config = dict(
    encoder_arch='vit',
    model='masked image model',
    dataset='views of escape-time and Newton fractals',
    train_examples=145000,
    image_size=64,
    crop_scale_min=1,
    horizontal_flip=True,
    method='mae',
    mask_ratio=0.5,
    loss='mse',
    encoder_norm='rmsnorm',
    encoder_norm_position='pre',
    encoder_activation='relu',
    encoder_mlp_ratio=2,
    encoder_head_dim=16,
    encoder_fused_qkv=True,
    encoder_bias='all',
    encoder_qk_norm=False,
    encoder_layer_scale_init=0.1,
    encoder_parallel_block=False,
    encoder_inner_norm=False,
    encoder_moe='top_k',
    encoder_drop_path=0.15,
    encoder_num_experts=64,
    encoder_moe_every=2,
    encoder_expert_mlp_ratio=0.25,
    encoder_experts_per_token=2,
    encoder_shared_expert=True,
    encoder_patch_size=[8, 8],
    encoder_layers=8,
    encoder_width=256,
    encoder_positions='learned',
    decoder_width=192,
    norm_pix_loss=False,
    decoder_layers=3,
    residual_init='none',
    optimizer='soap',
    beta2=0.95,
    lr=0.0015,
    beta1=0.9,
    shampoo_beta=0.95,
    eps=1e-08,
    precondition_frequency=10,
    max_precond_dim=1024,
    one_sided=False,
    adamw_lr_other_params=0.0018,
    grad_clip=3.0,
    steps=36000,
    batch_size=256,
    epochs=63.6,
    lr_schedule='cosine',
    final_lr_fraction=0.01,
    warmup_steps=3600,
    weight_decay=0.05,
    adamw_weight_decay_other_params=0.01,
)
Rows from block 6 of the encoder of a small masked image model, named by matrix and row number. Rows with one number belong to one neuron. Each number is 500 + 25 x the weight over its row's rms, rounded and kept within 0 to 999. All counts start at 0. Numbers have three digits each.
After each neuron's rows are labels from the 100 images, of 14848, where the neuron reaches its highest value: "colour at peak" is the nearest of a few named colours to the mean colour under the peak; "responds to" is what is common among them. Only what is clearly more common there than usual is listed. The data: views of escape-time and Newton fractals. In brackets: how many of the 100, against the usual share in percent.
# fc1: MLP up (encoder.blocks.6.mlp.fc1.weight, 512x256), inputs 0-127
# fc2: MLP down (encoder.blocks.6.mlp.fc2.weight, 256x512, transposed), outputs 0-127

fc1.331:519411506481509469498500501504522504566492499502498450530514516512509467500498505523522484543515498532453519484570484476532512478493491464469526545422493518489487541472506473527517497491480477483492483452495512510499523492488512505527518487516476515530553521498485491507518481494507519409514525512476520462484479508478515483512485486484467486510494489492500493501488504521486430460511
fc2.331:516456474501488518506492477498432521469462499491519515463476476506500492539519463519515489477459518459529469561445462481480491527519505508476518513489507436518497449520498467469499519522470498498537482523505523516487507518501475536501466507490526454485482462512523478508501474518501467543489482477534459512492544524517513501487549556514478509502488479461470503517508485477474604534507
colour at peak: grey (55 vs 16)
responds to: pastel (49 vs 14.2); grey (39 vs 14.3); sine Julia set (30 vs 10.2)

fc1.501:537501508477528529484500508487521470492505556484521530479538498510488503533482535506489518516520516462497526518496512483469522518526531489533517554492483461533464450502517477499535479489518511488529484449492499517502504506484502521487499477457514513518506494487514478467482491502516521466519564498514481464474514523490550477491528486518473489494513491503492482533479525506502456536545
fc2.501:504496511503469504513495513520504517489505531471490452524480487490515492514492515505520509462477510530522473476538528478512511518474474435471457520505508492510485565490531506540472560519451544528483528480471498523487501475468518483503476471508527516472503498473524501533550486519487511538492474558514539515492517485460471524492454507516521545491469484522513526516501451514538524501508
colour at peak: pink (35 vs 8.2); grey (35 vs 16)
responds to: sine Julia set (70 vs 10.2); pastel (38 vs 14.2); grey (33 vs 14.3)

fc1.386:486524499497497514496523521553463508490487484487507499504472540478480487496511516514529498493492505455510517554482512495462494492537456457469526470519480514460527454503463467462508534497485492504493516525534510487475527524482488472530501489490490487512467491512489486494502499481477473472540489444498501496504490502498477503563511505508494487520532496516472497501476508566522475473494
fc2.386:529498499453468485531511493509500504463483528491469503493495521484515483524505467480525496498473510475547518493569533513459477467497494510495469490510468495431518450485479528525501497512478478480489515488468500500468513487534503482466508525551518504475504447525474513483503488477491482512491476508498529516509494501495498500529497536501502497523533518528456497485487490537512511538496
colour at peak: brown (58 vs 25.4)
responds to: pastel (39 vs 14.2); cubic Julia set (38 vs 11.1); Julia set (28 vs 9.9)

fc1.10:508506516531461445453503518499499523494512508467493464550512530501516522497503487512498513491517521468475517476502531432502468536523489499487509522525532481521532527507521540507501504453493525490500500468496506521504520492512504514519532516531478484493461542523483434499517499478499541507493510496538526509510459514547499523471522482496496489577495496490497478525462503488464475550510
fc2.10:503521525505491472498510474535508478508486489488505487486520499487449510476484478491509494472465488460498520523483480494536500517499468496499523445452451528554535522520513480480514552543493537475496532551526524487526481458500465492525527528500514440491480507506459516513500507486482515503485541539520496514472549517511476486520503487450517523509516475483518442440490491473487521497481
colour at peak: green (34 vs 4.4)
responds to: vivid (94 vs 14.4); Newton basins of five roots (48 vs 12.9); Newton basins of three roots (40 vs 11.1)

fc1.289:554483459526501474537469500504466493505533442511506476533495478522487522495499495516472464470495493470531568506438514564535492465531505504475475515506555510516524487516473468469493501495458496540483474461486523474524493493516498491501496485539529531542519534530521500512477468506518483541494474503501480512543469508524507502515523494500517508473474504506531507508530504506503497494449
fc2.289:485477478525471488472457453527487521498528506513507484526514486519521490505481528452489497480483471571509479467498482500510465484462509491482438537494481514466493494541492483477515507476496506512524534471486570456523502488516483503494495549476519489548534504509506496484514498453515528514450485525497495504515492505473503501517510497511518497479498511479491510502510542476537520458470
colour at peak: blue (31 vs 5.7)
responds to: vivid (79 vs 14.4); Newton basins of five roots (55 vs 12.9)

fc1.285:483505468528484494481489519504544509438460473501526518492502489520485468499534497502458496500515496442478547539508473515540486520552504490476494496496502518506487544515482483505497540528496497535497523451550458470506508532529554500506501512530510501490476523498487491486525547505472482513451547467513495511513534478510497528528500512491481528542518507494456507485508524493528491526440
fc2.285:489493484488488504529467514451497470454474485539504514515543488528497501510501550487526520503508504489492507499478478492493499426514504498485521508503445450460514503459536485561458505523493484496456493480514490515497479493493504515507435510456458492496492548488485484480480515467474517459507503511523503546464519514514469518528508473510491480475466498508511486540512461445532512459547
colour at peak: blue (30 vs 5.7)
responds to: vivid (91 vs 14.4); Newton basins of five roots (31 vs 12.9)

fc1.70:459530478478460514539490491482553521516513455536487504522521473479558460497482488477492568462512458531483533509515472469522522521495482488483507489484472526516493488544509493529505524489512493547497507512498425500504539506489523496531500456495482531514475552461479473504522521511522486502517494524536546503519501539501529557466513505522511490520518506496501496517522510486482497480493
fc2.70:510503497503496503553464499450472515519531489510482493490507482488503485486508518487524537467539477513505495497476516469536493539511489510491500471487500500454491495467524505537467489490538519484471509483500506514447463472514543495529479519542486543506535486509512504467534468506491525516523518516456525451482521488517528516523498475536501482519522486466485497512490562553508518538478
colour at peak: grey (36 vs 16)
responds to: Newton basins of five roots (52 vs 12.9); Newton basins of three roots (42 vs 11.1); vivid (38 vs 14.4)

fc1.457:496499481530475500510483485532534500468518475467500485443496506469500522515529458556519517461491460532517535504477525537512504533502478493498516505508523473552479494487506548527488480479489486522506447492505475471547536557502515521519478494487494414505492498479514496512509490489513480493506493487475518480511483503478483461493507523481493495514484579494491521499513465493566469478496
fc2.457:496477474516488486522533503494505516499515502489499479439514483544482516523505475512529462519513510514537518506493506523525459524512457530503511509520477504544499528513486534513534535515535514480529530461520473488548513476499492535467427513498524468515471491516485517494442502483496505530448501506469502466466481505528506526513481515480521486484499518456525521528479493513480526517473
colour at peak: grey (36 vs 16)
responds to: Mandelbrot set (59 vs 12.1); grey (43 vs 14.3)

fc1.462:499526487515491490466513495562513497518479438460493471552522506476489535505460487482489487488519477486451467516514532525480497519474557524487533513519457523525532490516525487494515496522503489462510498506512470456507523478529461455507490464506474509482503484511488472559448498478513512496505489479530537517516496513471518501508481497511480527544502520459460484506492470497474465479473
fc2.462:485499465468495473463482509531517554484425484507535519503510478523507487537458486501490515489498544504521516537498469483462521515505482535496505489528455494515486500480500519531488516490496531536496476458524494490534525519502512467508497506515482503498510526450520491532510510551513507515498526578493492517501509480513488544471451523531472508487519531502497493527505506474434465483523
colour at peak: black (90 vs 26.9)
responds to: pastel (38 vs 14.2); cubic Julia set (30 vs 11.1)

fc1.144:430533526535500469500414457516464527523462508506492518484469482534506470522487478532525500495485532504537472568498492543493500494476483479541488512493507464505496487475503543494489518484510499506468495492466486478518551465464506464477495522534499506498500510474519511487467479519489526549488526525524508428490510515470538543498501506530486516489537486475512502513465525531486486506508
fc2.144:479488525478495472516462463490473517501531451478510501486533538493556510526539483478515516521508505476535515497480526497477462494520506536499452539514479492483541512508487519500484503498475456485525524425487477472484512505515463506513473501542491496501497498485494538480509513494520475479532518537518472501518521512468465454484511560491495563505526494522534500493526509480488565487524
colour at peak: grey (52 vs 16)
responds to: Julia set (47 vs 9.9); vivid (40 vs 14.4); pastel (35 vs 14.2)

fc1.449:522526538473493533523522500464529487501479490502511515475504532486499517529542414542510499513530515481590515525487515565554500502493539468509530523534518491489456517427507484535504499502518505477551506521435474518490500502509496465481431493483510501484524488534490523487496512499480529495480529514473508468497531513518520481451469524526489505540510500500493439529511512545491505483510
fc2.449:465484460482482488498480533501461537469539526496511467524509505479510485494476554476451529509486487484435520463509485506492508520495493526479486467523486467503515523523499504497499529519467488528495508493515524447542516504470526491550561520508512496488510531446512466475513533474503478528500517478535508506507446548500464572500517534518528504508465479519499537467484501507505522467484
colour at peak: brown (63 vs 25.4)
responds to: pastel (41 vs 14.2); sine Julia set (29 vs 10.2); kind: Julia set (25 vs 9.9)

fc1.278:523542475504463487481525496554474516477503514510490536499517491514475527550505504519487505493507496543505525530486495509531504521498484521477465500490494479481513522501525528489482487483496500506447466518440519526532465541504531489480465500509530469540490492519528495511506441467506473525465500492477440494513492483512467489453510512527533523477473520468523492509462486461499499482512
fc2.278:480498486503556515490472522523505456501518512532532504504510503503517503527483453491474499484501437484505445485523472486534472480506472514521518525499503520500503476469485484530459503516471527518556505488519515539493513419523464529515517510514497483501544504508463487502507519523460489522507506511452531532519517517539507517496484492511456508477501502507493481522532541541495475504461
colour at peak: green (34 vs 4.4)
responds to: vivid (88 vs 14.4)

fc1.420:473492496517526541519514495507490502503500512522465500516491547473487532452508519534485506478513510518527542501454522525452518518518472446496543521540488489489508477539497503495519494494514538536513495521464506508510520486526499492483510510484501517510533491465521497486483493522477491504491481497517501488479531570489486553459510526487486505464508536534530497494474516490504479432514
fc2.420:501464516528512512538476515522487396500461516530461478494490507506529484447549535478512513468535483541500458499462508462463497484519479486515481500479461504427509481523481428543489522476510502512471478511507479494506476491543514516490525501504502532484546491527494476488514554489488468504522528502507468504497536498507476555546477490523485493484481510495513484526489468501507534515522
colour at peak: black (54 vs 26.9)
responds to: pastel (43 vs 14.2); Mandelbrot set (31 vs 12.1); Julia set (28 vs 9.9)

fc1.493:491521523483534471560532556495490515498478514528498482521507530548475487528466495528498513520506522493533485454505507498478513528533522475527508530474551529494514484479481448506502472539491518495472496471542514456507489469519476471479510485521490481498509555517496483472517455523479468495488509478527469527504498481505517478498522494499457534484482514505513468499497526505434483505527
fc2.493:481447496499486522495479510506469464488530495494488492513526495445527536455530531474477494494484500501474520521443478530492477465490474451490504529535477466493478455515544535502473513473486564523538527539468454522484502554520517506533482513448494477522477465474502497538494513488483514506476466451472455491489534471456502518514508493467520457456500501483515513526530502482531537513460
colour at peak: grey (50 vs 16)
responds to: grey (41 vs 14.3); Newton basins of five roots (34 vs 12.9); sine Julia set (27 vs 10.2)

fc1.360:512518504516531464523514498547494482518528478515581473481507449516519480520509518441465512502544465468529522524546463474504497482489498505549459487516527455474519517490454523518478521483517490511478517513527487511517472487486514536516484528498499534481509512513480499509468517506510468525496492483506526533495530463527524559491479504474526511512492465465523511485482481477485502532515
fc2.360:491446479481502501498545464519469519517461509510503515496504513511526555515519514490523516475440485527519548481506472511475453512487505529482514483516488509505502518537532489469524517545488477516491478487488526494484500506468473495486526491513491524512514499498462487471505528474523530489501533531462518456518514506472455456469487474469510480536446480482489515494553502483508503513462
colour at peak: grey (60 vs 16)
responds to: Newton basins of five roots (94 vs 12.9); grey (51 vs 14.3)

fc1.472:479492494533501515483503481534509527519518513454477522513490501578543518434522490499511472525522539504491526449505565469501481511462532514515500492498488477502495518507522513519545502466530508539484473477503536522517484489535491537496529441534487483539486521503501526538490504452529497499510485510491513479457513499509499502475534528500536519454464529529525477509520492517535498490527
fc2.472:481476477515554468476501494520534510548509444497483470464510506523505492509499465482467510510485495508496493461467474488460490475480560508485438511484512467547488542489531498470517537544525481481487477491505507474468499513503499492488480488517504473538490553503517487512529529492495498496467506480505462489519496521478492517508501466507470520490520550537497478484508493482525494481493
colour at peak: green (32 vs 4.4)
responds to: vivid (57 vs 14.4); Newton basins of five roots (31 vs 12.9)

fc1.264:516510532521489518484513497510485473520511474560519461455469502501500500482537479498520505488495449507530478526437495515520516526528496531500537529506504478508519462555534522525461512486491518474570470507505515527511503489458489550490507499486535471499533472482487479506521455462489509504428480503498543485482499502519530474470525512523513535512485534527504517465473523491494468501487
fc2.264:537475508494512464526477493495469481536479459501467471505519497525520517531502515506507481553476503485466454490473506534476488505469517494498532534519479500528467483480487521491501519497494555461481526505487506511545493496501529527463510492481534514502500475529483518522502488465513518476478486458482534508518504514506510558510467489494491440466498501471462505502510507520544491466449
colour at peak: green (27 vs 4.4)
responds to: vivid (48 vs 14.4); Mandelbrot set (39 vs 12.1)

fc1.248:465478478496508501516506470545490530496506532451448503550498524495489506491456482474524544518526490487463485474500486498539530511463520512487499495514456507517518495484480471502534529510503486505466477526523453531506498503526490542501493498497513547503493510537458565485499478509526529505476476480481486515474448529470421500536483494460534505520496491511529488539508503478504481590497
fc2.248:496505500480559488477545517510469514533454461511480491494511501459484510491497533527453470504553506489527487485519475495459506457487541518465556508488490469490487486478502497484495498485458513516535520547524524479512537494491467526487512501488490518477485511473547511498463529537494420484523504472488479519514498475526556502487479484517494536532508546471504507518493500481468566492450
colour at peak: grey (42 vs 16)
responds to: Newton basins of three roots (59 vs 11.1); vivid (40 vs 14.4); grey (36 vs 14.3)

fc1.466:495485517497478529509471476502492485468513559512510497442461502548466495468474492513514484479488499503498471495488466507490514487496551468471499519509551538460519494500515559455522495479534480493498531541477461521457478476502519459469512519544494495527545522537489505519531492484495512490504497513552536553485471487497496507474503530541462491499531455547541531494477511483490454487515
fc2.466:513476520499492482500497469513528560478508457494553444491474515515492534495495499478525539521503477524491536506521490541503497504522501487531500457514502538522467512513496503499528467513540521479516490499468481456520491486510490498475527489515495435505536486515510496482541540508477477472488497463506521486458514497520434475482518511488551504498515459539557507462497512498504510493492
colour at peak: black (65 vs 26.9)
responds to: sine Julia set (96 vs 10.2); pastel (41 vs 14.2)

fc1.387:417505521459503525492503489507475484498511542509448501510507526523533536477508466532484498494483537484511505513492524472467480475517530466522500527499548496489500568527523516516525540530505488493484483498485484510494494444462509485485528456486488485518522462479511471507476492524494495539505491521531511510544498509542504518476472471534477507512507542466490490488524507492533504497497
fc2.387:485513465517534505522506539526495510507474519490492481497528491498492498498519500465450473464511469525486465548537492505484479501507462537495486463499520498474474527497484501513525490496510534518481497472521515573502537552528421482493489468510508492520507495458487543511498474466496475490493506485507514464524544507484491494542488501483465480520501497482494509508451524539489529474494
colour at peak: black (65 vs 26.9)
responds to: pastel (62 vs 14.2)

fc1.243:501564525492493485503505533482509471508528510527485496499462475488512517513483446486468461487494485484518521502498513517494520513498535546490513481530491493486490511488488502460537454537507512498483494461492471529478503470495475495488512539529542523539498474514504505430502482539484512528513521453538531467471554480543454483494495480508507444482505489479497509482493523510517545477494
fc2.243:519487477493476482489514497524518518547492539483509536508498505442526506538515546515528498514501548517495412492496510462508491523527520503568509524447493498530519487488521523487489504493479488516518536527558477488481508471520499480486477508533498504468524492480491510511464509501523523505474485485465487507508513497481543515479507518528465556503528494511508511538537486488489482533522
colour at peak: orange (27 vs 2.6)
responds to: warm (48 vs 14.4); pastel (33 vs 14.2); Newton basins of five roots (30 vs 12.9)

fc1.196:484523497500475513499470509492525524524516495474476482479488486521552486476517500529516488514523501559493516525481523496530466509484490521518543456480540485499452490529525466468507472514479509454501531502477501437462525480540466482541511487492519479492489469492509505483496503500502511571496518478475513451518481506530481486486488477487513493486495474535493544544485501516516467504450
fc2.196:535510476514481484506463511501552486509473507489492511433505462491515505480488460510522524506500508536533451526491532515513507518513489502481487398487526491514456521555524494516506460514500480506546482509471481480474508440500480499443472498524502517501526472515502518481481473466500495504515496481475537506506529521510509481489476481522511484496510488482528511485490472554496524497450
colour at peak: brown (66 vs 25.4)
responds to: quartic Julia set (63 vs 11.2); pastel (38 vs 14.2)

fc1.474:506534509543534566533513453482486461540508518525490515486500488510472496467493493499493475498532498512513488476481505478533505469516515520502473541478483475513540508511476511504518523482498524458564517528475507548492528500531464508478527467525537474483517489522498484499506448499486541487481494487509467521484478490517511468518494476522508449495488505461495482492468501559482503496494
fc2.474:485436460479505532451471486510511550537511482460505494514494455487505499508513504509509499476512492491473495474512500505493518527501440476494567482528503541489489530478560471477487486514542496517463480524505542529508492511492558511480544518487527548512503532469492488482489523502514488472539442493482464486492428491479500514466496450506489463510497528511483471520512494481525482563540
colour at peak: green (31 vs 4.4)
responds to: vivid (46 vs 14.4); quartic Julia set (29 vs 11.2); sine Julia set (28 vs 10.2)

fc1.468:455498498505512484509548516497459512489501475497485484473488517461518476502497506501488547514517522482516495525506502518495505493465506527509477496525536478508512500475505496494510535460501498463441503486458491468493490494520481503514498523500475465510512513484561483521478522513492482484484468456497517503537513479504483510468535501532520478490455508477530480480477506498512476554547
fc2.468:558506530554557492493508509494475463525511475537494517506516489509473535479505508501523515499466496529524520514510479499485495518492491501514462511507521518491499504498501528497478455492551551530475523550484495493499522512518517507488491501524480481475496496467503507550502478497510477474512452503486506478510469516434496510449493534498451530515529513508513484490496477556497527527473
colour at peak: brown (51 vs 25.4)
responds to: pastel (39 vs 14.2); grey (36 vs 14.3); sine Julia set (27 vs 10.2)

fc1.361:494528487473538475495534498477507511497484482519493498470495514520512551528491486501479470502518517457478553487430489556508468510479539511542497499548467513525512504460512502513512524493529502526506518458519487497505446471530552529496444529486479496490469506487533534488484477463518516492474529472512522528532517492528503509478501497517519457477512484518562523486509479494464520473501
fc2.361:456502504511497495515504495517487495513455480491517523514494513441509410500513507478517501511491481534498484443547457511469491494520477500510489490446503505492525470472506490497490472539500486503512515504527494517452498521473485482522503488476515505490476535533509501492523516503479504543500493462496526488504519526512527489536487500495513508532459500482496470492506502507475426487490
colour at peak: pink (55 vs 8.2)
responds to: pastel (64 vs 14.2); Newton basins of five roots (46 vs 12.9)